config = dict(
    model='image autoencoder',
    dataset="rendered roads seen from a driver's seat, with toy cars, trees and houses",
    train_examples=145000,
    image_size=64,
    crop_scale_min=1,
    horizontal_flip=False,
    translate=0.12,
    color_jitter=0.1,
    bottleneck='plain',
    downsampling_factor=8,
    encoder_arch='resnet_bottleneck',
    encoder_norm='batchnorm',
    encoder_activation='relu',
    encoder_channel_attention='se',
    encoder_drop_path=0.05,
    encoder_depths=[2, 4, 2],
    encoder_kernel_size=3,
    encoder_stem='single',
    encoder_avg_pool_shortcut=False,
    encoder_widths=[128, 224, 384],
    loss='mse',
    latent_channels=8,
    decoder_norm='batchnorm',
    decoder_activation='silu',
    decoder_widths=[48, 96, 192, 192],
    decoder_blocks_per_level=2,
    decoder_block='plain',
    decoder_attention=False,
    decoder_upsampling='nearest_conv',
    init='kaiming_normal',
    residual_init='zero_last',
    optimizer='soap',
    beta2=0.99,
    lr=0.0015,
    beta1=0.95,
    shampoo_beta=0.95,
    eps=1e-08,
    precondition_frequency=50,
    max_precond_dim=1024,
    merge_dims=False,
    one_sided=False,
    adamw_lr_other_params=0.00077,
    steps=18700,
    batch_size=128,
    epochs=16.5,
    lr_schedule='cosine',
    final_lr_fraction=0.01,
    warmup_steps=930,
    weight_decay=0.1,
    adamw_weight_decay_other_params=0.05,
)
Rows from block 2 of the encoder of a small image autoencoder, named by matrix and row number. Rows with one number belong to one channel. Each number is 128 + 32 x the weight over its row's rms, rounded and kept within 0 to 255. All counts start at 0. Numbers have three digits each.
After each channel's rows are labels from the 100 images, of 14976, where the channel reaches its highest value: "top examples" is what is common among them; "patch colour" is the nearest of a few named colours to the mean colour under the peak. Only what is clearly more common there than usual is listed. The data: rendered roads seen from a driver's seat, with toy cars, trees and houses. In brackets: how many of the 100.
# convs1: 3x3 conv, stride 2 (encoder.blocks.2.convs.1.weight, 56x56x3x3, each kernel summed), inputs 0-55
# convs2: expand pointwise conv (encoder.blocks.2.convs.2.weight, 224x56x1x1, transposed), outputs 0-223

convs1.53:143128113154139116066108130133127079131142165111186124181176153129118118106125152140088164086110162115221161155077132141128156128086135141132135101177049104177089103136
convs2.53:097108114116161127144126111084069140156120161092117105176083151078153102099092174142130101127178113129097146100181169093146083120146080121109102097122135142126115122128126161130116137091062120108148073136093113154137148094115192131083238154088117133074148112125100141167099131137171119099116114148186150135119125171139098165140134109067113061181166186108074165114106081223161125207159145104126175124119112112122156175131097142116147081055170160106127159099089133159131114123134117115129149092136083117107112135149134102124181123101101056082108164109139141109174074131159071121141140140116190183114131068140186142123100127089141137103123102170115113138112087141163194062181
top examples: lamp (68)
patch colour: white (38)

convs1.11:043152113154172158111132102178190145064097085144179118103143124168137133078178091098163164143167136127103112126134095160159151112097130146139132118147149171066128096106
convs2.11:137147126148121124106167147168083124121124120116081145175113130148126164070082124124126075099115085140084115126114098167109105156152135097135100212190149140181132125130139076132104157127085097114177133143132111137187012140104163145172090142132130096136143099072167149119112089139093090158122153109127107106110147168122218177158114156119098156109081140119122112133139103127202179170077238120135155191118127159207141131115103124101163187147157156097082114145083158171136125146133126147083162134140114127114110114086125140181109066145184114149174154102135134116112123103191057112110169075147125155129070109133115120140127110171159156097130054082114128135120119121113137196128
top examples: snowy verge (92)
patch colour: grey (52)

convs1.41:199077087158124174130107146122142133151139133131165125170130166112095130103071140101129142095080153107142112105147036208111129201143136117086103098139105152143138155144
convs2.41:100027075177156137163127172094226100142142145099109142108146095118093104107140123161083133095059139199147130143137134114169086144188097122146174129115108092123122127109125142134146162151115126107138150144127071142144091045129125170098160105115141137102079162052092094139114111048157122150101129130112099148123149076069095160099061121105137067171154108152114108121160113104111180102138098185091129160115095125109157103154142175110139099154131168177148085133106100097136182156177131116159099129110141141075128169122139127144113135088148170078184196101093051115133134167138142119167079124109105184135183127190126164084130131124138155124120097181149110118126154104126079130071
top examples: crossing stripes (56)
patch colour: grey (66)

convs1.32:103055077142117057131090123132102106080128131129119112120163074129168170056190125192093176133095135126146087122128170131127162122139119134174100162091123133134152132165
convs2.32:165199061150098113088097128141142101142114112140145178152113135056159104142097121133144100087125128119182166082152094129059079124131134106098129131168126154131165135127150170101102047143114169134161088145091204121127099089067131053153158099158123055118099068103163125129131127133117178105093117088098114159103124161127111091094144105221118158102073134111106127150121124101210142123108178017111121152133087164155120097119115117121165118096134134127136040128117127132098102169172120136122146155126118113236155165129129155147106120164152136119196066091148122129161134101075123109134135153134156124117086118163139092153103101152144179108133135115087109115151080160092150162139
top examples: snowy verge (77)
patch colour: grey (68)

convs1.48:155106146134079054158128108144172130099149128162096131109173182104087127134110130152160138122152131064125139108110120156095134197120217176101111178139147156090134088157
convs2.48:132191122104134138076115192121149161133151147109092110122138190183051111090083110130176165112156135151123111111133114148147088157151169145123091035115151160067091117163121081099109199116144047104128137105160119191149126113155141110143131167145123198127106128041131098116107169155081152139117121154144104148182120162119151100148134148121144187145138134183132170114114176076124107136119169124049144088136083109135145093082112174150110170205093126130133096140140185115155063086168141092141134111153058140189117155158118153114144132139149163127179113092125135146152119135162172099139141140137169153093113143150109109189150131106116145129114203048091112084124084098122130152108
top examples: snowy verge (75); lamp (73)
patch colour: grey (57)

convs1.9:106081075121147117108118077110117105136120161128127144083159127037122097123149125120122185116174123135190181174143133067146114122079162162148156160126091129173110075150
convs2.9:149091158180123143150210139105118113206180171111145136105167111091137122146129098113096129135111048144130147123171116056126151163115108148167155120152103156151106105101105106131136138178152130171115144105126115147146091135116126131140157123141121147124101123134106132144130143137087091149088160140109130129151124146172124190152160203152148132140131030148117127162151141117168136075078080089172153109083167130102099183149137146102163066171131142167096025150093114098162151147132123170113108111164131117084088079136117153118087198092150139109109163155167161119120144156121103131125134085142178156203125151113113150113099173122195127125118093020144074092129078194152165054111
top examples: double yellow line (51)
patch colour: white (29)

convs1.5:132117107081085164087091130174149153075141128137090160077136127111169124111094143124183139152108144134150147124146127120247181104118151127175114190101128165120144106108
convs2.5:152073121150117120160092085079181178134128174172117122105141135112090118134121136119151075207073128102100147126140127127138137159169151144127108107116132117140106106131107094113082171122115050086110107136153088121127193189179163098122086099112111142121113146095132183084135040129113098165157124096119169180195086176098099154132074123141031167110156075129130117131116143106155114112102128163144180008163120120118129174114103138119114136125071180133118099103113149121110128102104109100060136117163122161125131165145132151119153117139159133139138103148148146021074148104114134172098124102121145137065107129182117089097122105115185096103103102109154205177121114181095129138120
top examples: double yellow line (69)
patch colour: brown (62)

convs1.35:115092098115175083073152089162146145137176127134189125120120218071149094128140130119126113117165153125097099127171093175113092165119102137128145105118194143086183103134
convs2.35:147128110103144080088142116126110122115092117169137121125149104160108140198134108074171114100114169094085114089126129093186127131105122111138129171143163146104119087156151185114105141081132195166162155140159118161116158110064168132152116199173139083132164126173169147134136151139145155098081157187144125117174120099168119100145115133064099069112116073174143087088097162068212093152099126062130122125145069122084109144112131135138147112145113075134107156088110104191152126121108095135125134192086132128174149097125130124175124121165135179139060171140106110150155056103148159155124115074133172164090073111123161170081050051125091152163106154071142110152118130088131177123158
top examples: lamp (79); snowy verge (72)
patch colour: grey (54); pink (35)

convs1.39:105081107137101143179170046107112115096077144099119129133153112058142146104119134136149148135190077074149140124101134107201131128138154097117086128065153178116122114098
convs2.39:094145086095123110150130112090092101149157131106167144153150107083200115181161156113136139108015092102161097148166109121100052191133144112163105103189116100055073126127132149119114119120110183093156143129145119117097123167134160145171162076079142079107116147135104174117120028123070136117108124056099161124132094160086194072134075152150121181143099099106150106110104138137169133144132145054078112177157169147120070158149110125106115053137107102101126128136114142146138141139211122102118114148171135172136113175108207104097152137174160112119147160140143133075149124101103094129156089112110132107080173124129119113135140109142176139096126115132143163104158068116127119141065
top examples: crossing stripes (70)
patch colour: grey (78)